{
  "encoder_arch": "coatnet",
  "model": "image VAE",
  "dataset": "rosettes with rotational symmetry",
  "train_examples": 97500,
  "image_size": 48,
  "crop_scale_min": 1,
  "horizontal_flip": true,
  "color_jitter": 0.1,
  "bottleneck": "kl",
  "downsampling_factor": 4,
  "encoder_norm": "layernorm",
  "encoder_norm_position": "pre",
  "encoder_activation": "geglu",
  "encoder_mlp_ratio": 4,
  "encoder_head_dim": 64,
  "encoder_fused_qkv": false,
  "encoder_qk_norm": true,
  "encoder_parallel_block": true,
  "encoder_inner_norm": false,
  "encoder_patch_size": [2, 2],
  "encoder_depths": [6, 6],
  "encoder_widths": [64, 128],
  "loss": "l1",
  "latent_channels": 8,
  "decoder_norm": "layernorm",
  "decoder_activation": "silu",
  "decoder_widths": [32, 64, 64],
  "decoder_blocks_per_level": 3,
  "decoder_block": "plain",
  "decoder_attention": false,
  "decoder_upsampling": "nearest_conv",
  "kl_weight": 0.01,
  "init": "xavier_uniform",
  "residual_init": "scaled_by_depth",
  "optimizer": "normuon",
  "muon_scale": "match_rms_adamw",
  "lr": 0.0072,
  "momentum": 0.95,
  "nesterov": true,
  "orthogonalizer": "newton_schulz_5",
  "adamw_lr_other_params": 0.00074,
  "grad_clip": 0.5,
  "steps": 6400,
  "batch_size": 256,
  "epochs": 16.8,
  "lr_schedule": "cosine_restarts",
  "final_lr_fraction": 0,
  "warmup_steps": 1280,
  "weight_decay": 0.05,
  "adamw_weight_decay_other_params": 0.05
}
Rows from block 3 of the decoder, named by matrix and row number. Each number is 128 + 32 x the weight over its row's rms, rounded and kept within 0 to 255. All counts start at 0. After the name is the row's rms in percent of the matrix's.
# conv: 3x3 conv (decoder.decb.0.1.conv.weight, 64x64x3x3), inputs 0-6, a 3x3 kernel for each
conv.0 123 [147 124 141 129 102 137 135 136 142 175 189 149 229 178 122 184 204 132 146 160 123  56 217 117 168 215 100 131 106 133 160  72 136 105 119 186 126 126 126 106 131 118 137 125 124 122 105 128 100 138 109  99 185 105 111 127 119 153  93  86 143 101 149]
conv.1 104 [121 123 153 129 113 147 144 153 148 140 113 148 114 168 127 127 120 130 140  84 138 152  66 165 132 138 112 118 144 175 153 166 176 152 158 117 136  96 144 128 123 137 140 137 138 135 105 125 162 116 121 140 146 131  79 214 115 164 161 111 138 155 142]
conv.2 137 [152 120 110 132 124 114 134 138 136 132  88 107 152 155 137 138 143 158 137 125 135 117 190 138 142 164 100 158 118 106 125  83 109 142 120 156 128 124 157 115 113 120 133 126 132 141 126 137 149 185 140 135 191 133 133 134 138 140 146 109 160 129 130]
conv.3 090 [132 101 123 124 138 163 140 131 124 102 190 110 159 127  77 146 142 102 145 124 134 105 203  81 133 169  79 154 149  89 148 107 141 182 174 163 120 130 121 125 127 127 137 116 114 132 128 106 120 204 110 120 153  92 120 103 142 134  81 185 124 143 173]
conv.4 079 [129 115 101 136 101 157 132 122 122 182 193 130 118 177  97 185  94 181 148 150 109 154 167 134 131 137 139  86 137 128 177 133 107 123  75 109 142  99 128 143 142 155 129 118 122 133 166 136 212 145 114 135  99  88 111 103 107 142 161 134 126 114  85]
conv.5 072 [126 166 101 132 128 103 117 127 107 147  45 101 129  56 151 121  85 120 123 176 108 181 133 153  96 127  66 153 122 109 162 175 136 167 173 170 135 144 124 136 141  93 139 120 131 133 132 151 134 173 137 156 102 135 149  89 141 131 143  94 145 146 125]
conv.6 069 [110 141 138 163 128 138 142 130 120  93 139 139 141 127 168 103 146 127 103  95 159 108  92 114 164 136 141 112  82 120 129  91  86  94 108  96 123 103 121 167 107 156 128 129 120 121 129 124 131 127 111 138 176 138 103 165 106 162 119 164  98 105 110]
conv.7 129 [137 110 118 130  99 146 129 132 119 119  85 140 111 129  92 102 112 119 116 159 134 158 155  88  61 185  76 128 139 157  86  68  84 173  71 107 147 124 123 124 113 119 126 124 143 129 112 149 100  48  68 109  36  57 121  97 140 126 150  84  98 145 125]
conv.8 073 [128 134 120 132 149 143 141 142 178 107 120  99  69 128 174  95 127  57 123 139 143 136  75 170 123 131 128 122 130 118 152 128 137 127  70  96 112 146 115 129 118 116 129 117 129 119 125 103 125 175 135 133 155 115 106 151 152 181 170 149 134 133 152]
conv.9 089 [120 118 127 163 102 134 125 111 116 159 129 152 219  77  72 178 110 144  99 127 113 161 151 159 140 121 115 170 219 151 113 128 168 133 168 182 134 133 141 137 109 135 133 139 143 147 158 140 145  57 107 133  88 128 125 139  99 118 165  87 134 154 120]
conv.10 068 [119 111 113 128 129 153 131 124 127 115 103 131 148  72 146 154 128 145 111 154 116 123 178 166 137 130 151 108  94 112  80  39 117 103  90 111 140 102 122 126 127 122 122 128 135 117 141 133 112  85 140  95 126 141 134 139 108 219 200 147 157 128 111]
conv.11 128 [141 153 167 108  94 104 139 137 156 131 177  99 147 207 106 115 119 108 139 141 105 194 148 139 152 139 140 113 139 155 109  83 178  89  98 163 127 126 133 133 107  94 131 127 117 128 116 135 136 232 121 116 190 151 117 100 137 141 120 115 114  90 115]
conv.12 110 [129 129 141 139 117 135 147 116 136 121 164 104 140  97 196 137 132 127 159 125 128 126 174  81 173  89 192 103 130 109 106 102 162 136 155 175 122 101 147 129 100 123 149 112 132 116 126 132 128 158 145 150 135 160 124 160 190 109 238  51  95 253 108]
conv.13 071 [139 121 139 129  99 129 119 124 101 128 160 127 148 171  88 131 111 146 112 120 129 129  99  98 164 101 137 125 140 150 123 255 184  74 255 159 131 118 132 125 105 123 132 145 110 146 144 152 140  79 110 124 136 180 147  92 128 101 168 163 163 170 119]
conv.14 078 [114 112 128 109 133 150 119 112 121 111 164 137 103  60 153 121 106 141 153 108 176 125 137 129 199  52 160 156 138 150 150 156 203 193 230 159 121 129 140 120 128 127 120 122 138 119 107 124  92  99 101  71  14 122 144 112 128 159 124 148 151 114  87]
conv.15 153 [117 121  88 107 129 114 102 123 123  95 135 143  98 133 150  93  96 136 140  82 141 119  25  92 158  88 138 166 172 127 186 245 131 113 128 109 132 153 108 131 150 132 119 123 122 145 130  91 153 128 134 103  98 146 126  75  86 106  62 177 107  90  85]
conv.16 115 [121 154 163 160 149 157 138 120 113 127  84 128 125  61 109 140 125  97  95 132 132 161 178 136 127 114 137 141 121 113  93  75 140 116 143 117 114 115 144 120 130 135 135 110 130 122 135 141 153 116 107 131  95 114  89 189 171 127 147 103 144  98 134]
conv.17 120 [112 133 115 109  82  87 115  96  96 135 108 119 135  74 116 131 136 126 116 107 133 129  75 126 136 140 119 131 132 148 162 145 156 156 164 147 127 126 111 135 115 139 121 117 132 130 128 134 116 142 141 136 210 134 127 102 118 128  26 161 114 171 141]
conv.18 085 [146 127 131 113 158 126 134 155 133 121 136 145 102 137 134 149  95 105 114 136 133 144 107 134  98 128 121 122 122 131 191 149 136  82  82 114 140 118 123 125 138 114 104 127 125 135 135 136 116  47 105  86 135 174 134 157 123  93  98 155 125  40 168]
conv.19 104 [131 133 112 128 155  93 128 164 108 122 166 122 102 212 146 112 175 110 134 125 131 164 148 137 132 197 129 137 103  89 178 124  56 112  94 101 127 125 122 129 127 120 122 135 135 113 150 136 141 116 154 134 177 128 166 143  90 137 168 161 132  92 124]
conv.20 105 [143 110  99 138 112 112 127 134 143  72  48 167 128  98  64 105 143 147 109 100 133 133 159 177 151 103 119 173 129 125 158 147 122 179 147 126 112 129  98 123 106 123 140 108 132 148 122 123  98  83 109 115  64 131 162 124  99 208 255 140 152 190 162]
conv.21 081 [131 151 115 141 129  92 121 152 126 147  97 129 125 140 151 151 111 121 121 159 111 135 117 112  87 140 144 133 126 130 154 232 164 137 150 144 120 140 128 137 140 145 126 131 133 119  79  98  98  13 124 110 146 121 157 228 116 218 188  91 138 177 128]
conv.22 111 [116 130 108 111 170 130 118 140 111  90 113 113 149 112 103 140 114 111 130 133 114 150 197 145  94 101 126  83 109 110  84  59  94 146 102 126 128 137 121 119 155 115 127 143 121 105 111 119  94 121 129 109 135 106 137  60 126 105  99 111 155  78 136]
conv.23 104 [111 156 120 131 133  99 114 136 103 147 132  98 125  91 141 127 125 115 136 128 137 155 139 136 134 121 138 154 142 139 119 160 142 126 147 149 121 147 125 133 122 112 127 141 125 130 145 121 169 115 147 119 100 135 103 127 157 152 136 164 128  92 158]
conv.24 072 [130 150 114 125 150 102 123 138 110 126 124 146 166  66 197 127 149 139 150 119 103  95 150 113  95 115 111 145 228 113  39 136 160  72 153 130 123 153 126 111 164 106 112 148 105 131 158 115 127 122 170 141 107 155 144 118 130 163  33 126 134 104 149]
conv.25 076 [123 127 126 164 129 147 120 106 124 137 135 124 122 134 106 126  96 124 137 120 129 135 138 121 111 160 136 126 175 120 143 187 111 142 159  99 127 119 127 144 129 147 127 125 132  89 117 108 119  77 136 148 117 118 128 145 123 106  89 118 106  37 106]
conv.26 107 [ 99 143  88 123 130  60 117 144  97 134 124 143 179 102 102 148 123 149 118 147 124 115 149 100 135 144 119 140 100 181 132  94 104 152 114 134 127 150 109 125 135  88 113 154 114 114 141 114 148 127 123 120 166 158 153 138 124 143  95 182 117 117 130]
conv.27 106 [133 115 132 111 123 115 135 122 137 130 136 141  65 128  90 104 102 110 136 130 146 127  28 144 116 119 172 115 170 148 155 152  94 133 130 136 134 114 134 136 121 129 126 119 111 127 142 129 100 182 186 106 173 144 119 133 139 133  89 145 131 157 154]
conv.28 072 [148 111 137 119 129 177 126 143 150 133 119 112  95 131  46 129  97 129 100 117 128 104 173 165 102  88 179  90  86 131 122  78  95 110 120  92 144 113 146 130  99 152 142 103 125 156 168 163 123 136 114 160 130 116 126 109 151  94 203 116 161 176  78]
conv.29 137 [143 129 132 122 145  88 132 127 129 130 120 124 169 139 147 121 126 133 170 146 182 215 137 191 153 131 156 116  84 124  95  54 125 134 123 126 140 108 153 120 114 118 131 116 122 156 114 132 119 236 127 134 166 146 130 172 128 145 160 100 133 134 116]
conv.30 157 [ 69 175  86  69 169  51  82 182  68 121  71 143 100 138 121 121 103 131 103 161 114 103 172 121  60 186 100 130 109 132 114 123 130 158 138 129  93 192  69  75 188  80  51 186  99 106 143 117  99 165 120 116 167 117 146  84 148 136  42 196 129  48 177]
conv.31 093 [142 132 113 119 137 139 134 111 110 128  93 129 167 168 141 118 101 131 106 115 106 184 193 118 215  99  77 107 155 119 106 204 175  76 161 129 115 140 133 102 145 102 118 120 121 140 141 112 109 123 135 142 111 129  94 160 137 131 139 154 152 141 119]
conv.32 149 [165  75 210 167  73 183 157  66 173 140 160 128 154 176  87 124 111 135 136  61 135 161  99 169 151  87 143 115 138  96 152 137 108 122 127 100 155  63 202 165  60 166 156  53 158 148 107 143 144  94 117 141 126 134 109 180  54 110 131  30 111 192  82]
conv.33 092 [139 112 107 127 151 128 133 141 119 143  75 154 130 186 108 126 117 151 131 105 140  80  92  98 106 120  59 131 154 145 174 185 114 136 149 130 136 116 139 143 133 131 123 152 125 150  95 102 134  84 153 112 137 118 109  96  87  66  77 159 102  91 121]
conv.34 079 [126 120 114 135 165 142 124 109  85 137 109 112 134 157 158 137  99  99 104  98 110 148  59  77 118 102 123  90 131  65 118 175  63 135 151 110 117 107 128 129 149 125 124 129 114 120 115 117 130 106 188 130 176 154 109 154 159 151 213 173 132 128 163]
conv.35 088 [115 120 115 113 125 141 119 146 117 129 146  70 165 169 175  94 169  71 123 168 130 138 124 124 159 125 155 116  99 136 150 134 114 166 136 111 122 138 122 141 125 138 129 143 129 107 140 113 155 129 170 107 146 107 132 121 202 133 126  73 108 133 111]
conv.36 072 [145 120 114 136 139 130 131 151 144 124 142  95 209  81 143 146 161 121 181 174 145  66 116  97 199 117 133 105 166 135 108 151 125 116 122 111 120 131  99 143 137 153 128 140 117 140 109 137 134 132 140 142 183 123 161 134  88 177 169 132 140 133 167]
conv.37 091 [154  91 111 132 163 131 158 142 141  50  75 123  20  90 147  71  98 111 116  97 119 144  77 152 130  77 162 120 170  89 172 228 160 102 115 112 150 114 143 137 172 132 140 111 131 119 128 121 146 109 103 127  54 147 125 137 107  63 210 149 118 142 127]
conv.38 079 [136 150 147 162 175 164 111 107 118 125 113 147  88 146 118 126 123 117 133 148 140  72 129 137 146 205 162 150 121 141 114 143 163 128 108 138 124 141 115 133 139 126 109 127 115 118 155 149 159 171 115 144 199 169 124 156 120  63 255 150 105 142 110]
conv.39 121 [117 138 131 125 139 146 123 119 136 141 104 145 104  45  81 119 118 124 127 108 156  61 145 101  94 108 124 140  80 111 163  55 107 133 153 125 128 120 117 130 118 144 127 111 137 109 124 133 101 129 120 136 141 134 147 142 124 138  95 143 134 111 145]
conv.40 073 [120 107 125 131  83 128  98 136 115 176 161 132 128 226 115 173 182 132 140 131 127 123 109 131 121 108 128 131 164 149 134 108 133  75  65 127 129 110 138 156 119 151 125 128 134 139 125 134 109  87 149  97  86 136 139 167 130 170 164 129 163 227 165]
conv.41 127 [136 110 116 120 121 158 139 112 140 130 175 163 167 109 177 186 150 127 130 118 113 132  58 113 133 130 139 129 139 138  88 153 118 126  69 120 116 110 127 117 118 111 131 135 133 150 111 121 111  80  86 107  44  56 114 100 116 123  39 105 119 134 142]
conv.42 145 [138 123 139 130 125 121 122 141 115 115 105 103 140 104  95 112 116 116 104  95 101 103  62  71  63  69 113 144 115 141 124 130 148 138 146 165 136 118 131 145 130 146 130 126 131 127 127 142 106 139 152 109 138 104 124 104 141 142 155 130 141  94 120]
conv.43 070 [117 123 117 129 151 154 139 123 116 131 129 128 135 146 160 125 157 130 119 167 108 165 154 167 128 192 112  58  81 177 255  54 185 140 106 109 112 163 107 146 125 129 122 130 129 115 143 127 127 147 112 131 190 171  99  83 103  65  78  94  95  98 124]
conv.44 072 [128 141 151 127 139 144 118 131 135 156 108 105 101 147 164 122 133 116 148 145 125 100 188 106 143 118 149 139  97 152 128  82 105 144 142 146 134 122 158 134 120 136 135 133 130 100 154 156 174 147 115 187  78 127 128  97 141  34 125 108 107  71 122]
conv.45 120 [141 132 139 127 150 115 131 155 147 139 126 155  79 255 157 101 192 130 141 164 142  58 111  92  95 185 157 138 123 106 138 157  58 148 144 108 130 129 131 111 134 113 123 138 136 129 119 131 133 161 161 133 149 123 154 126 139 124 226 115 141 146 124]
conv.46 067 [139 121 120 126 140 140 127 101 138 167 132 146 110  86 139 140  97 132  89 172  94 175 163 169 130 117 122  99  89  90 101 132  94 134 145  94 132 127 130 110 125 112 138 114 130 144 111  96 142  20  90 143  48 134 134 175 170 147  99 110 124 123 109]
conv.47 106 [114 163 132 104 150  98 118 142 111 201 152 131 159 148 128 133 118 146 129 117 122  58 167 144 109 109 132 155 164 135 130 138 125 118 105 119 111 185 118  95 151 117 107 140 123 117 154 131 112 201 151  86 104 118 145 106 133 176  73 203 127 154 134]
conv.48 090 [147 145 147 139  66 148 140  88 157 162 109 134  62 177 139  84 127 121 106 137 102 126  53 156 123  93 138 164 122 105 161 220  97 125 170 112 142 119 109 129  99 121 142  94 138 122 104 156 101 102 143 117  51 126 153 160 181 140 204 137 138 160  92]
conv.49 077 [111 143 106 141 115 144 123 100 135 133 106  94 123 116 143  94 169 150 146 100 143 122 100 128 125 116 172 170 174 182 140 164 120 112 164 123 133 142 138 125 117 129 122 126 120 132 129 166 126 141 187 156 134 175 151 185 185  95 130 136 144 167 100]
conv.50 068 [118 132 140 127 114 118 162 120 141 136 124 114 132 112 184 136 164 114 127 134 121 144 174 151 135  60 143  86  78  85 130 130 160 111 122 101 108 145 115 128 135 130 136 123 123 118 170 140 174 140 165 169 103 140  79 122 176  82 104 142 107 158 151]
conv.51 078 [135 119 111 131 105 140 119 117 137 151 104 115  98 133 101 143 101 155  94 124 118 227  72 100 126  70 113 137  91 137 120 110 121 126 118 161 143 123 132 139 133 146 143 131 138 115 136 115 116  91  89 107  96 135 154 115 155  84 111 162 138  67 119]
conv.52 073 [128 118 117 132 130 139 119 110 138 109 177 144  78  91 127 166  89 122 146 136 137  79  62 154  66  90 131  89  86 102 110 213 157  95 136 110 136 137 105 109 145 138 125 130 126 141 149 125 196 165 152 124 148 142 130 128  75 139  26 138  91 125 146]
conv.53 090 [144 113 142 161 155 141 127 129 112 141 105 127  70 122 125 139 141 131 118 149 147 145 157 123 139 147 126 130 117 151  84 152 146 109 100 125 119  94 137 147 132 141 136 120 145 128 136 119 172 178 195 124  93 163 157 193 126 179  77 107 186  61 143]
conv.54 080 [126 124 140 128 165 132 135 147 126 105 155 125  91 164 148 115 128 113 165 141 156 136  76 118  98 162 119  83 100  94 146 117 155 103 172 136 102 130 119 125 124 140 121 132 141 109 117 133 141 240 131 130 149 152  91  68  99  26  98 123 135 101 147]
conv.55 126 [128 133 135 132 139 123 128 100 131 147 147 114 206 100 151 137 177 144 141 143 119  75 139 142 171 119 120 111 106 117  40  28 133 163 182 124 141 154 127 145 157 122 133 142 131 143 130 125 161 166 126 184 103 122  97 116 138 121  90  92 102 134  99]
conv.56 084 [126 102 143 135 120 141 132 106  99 151 155 106 176  88  65 100 163 186 150 119 119 100 144 134 164  79 127 125 132 149 130  33 112 133 101  60 143 100 137 133 105 178 135 110 133 125 122 139 162  97  56 139 119 108 123 136 126  93 153  26 123 172 113]
conv.57 103 [116 130 120 142 154 141 142 140 156 101 183 116 151  21 184 190 168 168 105 106 133 127 159 166 206  92 192 149 179  70 140  85 103  60  46 108 119 119 131 141 143 133 149 135 130 139 117 146 101 134 123 108 100 147 118 109 126 112 124 126 112 105  84]
conv.58 086 [134 145 131  91 117 124 118 123 146 128 114 118  48 150 151  57  83  97 101 138 136 140 150 147  89 159 126 112 140 142 122  60  88  54  74 116 126 154 138 107 107 135 128 119 137 127 151 156 125 165 151 177 187 145 132 114 145  66 170 154  70 202 141]
conv.59 093 [135 138 133 126 124 106 133 121 145 129 102 143  30   0 156 134  70 134 130 137 140 156 146 116 108  76 105 141 121 120 144  95 108 145 120 117 147 118 137 139 127 118 135 115 153 134 137 145 110  56  98 100  89 138 150 151 140 213  50  76 157 137 124]
conv.60 123 [129 124 121 145 156 129 126 136 123 103 110 130 142 118 109 164 137 116 129 122 115 153 136 126  98 155 120 109 119 126  53  12 100  86  79 118 121 134 112 129 126 130 143 131 136 114 131 117 114  75  79 181 153  69 129  91 103  89 112 121 131  79 125]
conv.61 093 [118 134 134 138 104 141 131 147 167  67 223 114 114 122 109 170 127 121 138 140 137  95  91 113 149 165 124  75  98 122 111 149 125 135 168 152 106 151 128 110 109 143 113 175 105 123 159 125  96 130 105 129  74 124 142  81 117 130  60  92 132 155 158]
conv.62 110 [120 135 136 117 130 147 127 121 130 147 108 157 131 153 126 123 124 133  78 107 112  92 101 166  89 140  91 141 137 149 129 195 110 124 129 169 132 123 124 125 132 132 129 120 145 117 122 123 116 120 185 113 149 119 131 152 131 126 165 152 106 141 120]
conv.63 066 [117 126 114 104 136 134 126 118 114 106 109 129 162 120 124  86 137 114 123 165 127 131 137 108 147 150 124  97  79 179 140 153 153 123 153 105 141 163 113 129 114 138 117 124 101 113  91 132  86  31  65 107 117 112 138 120 144 149  65 102 135 113 132]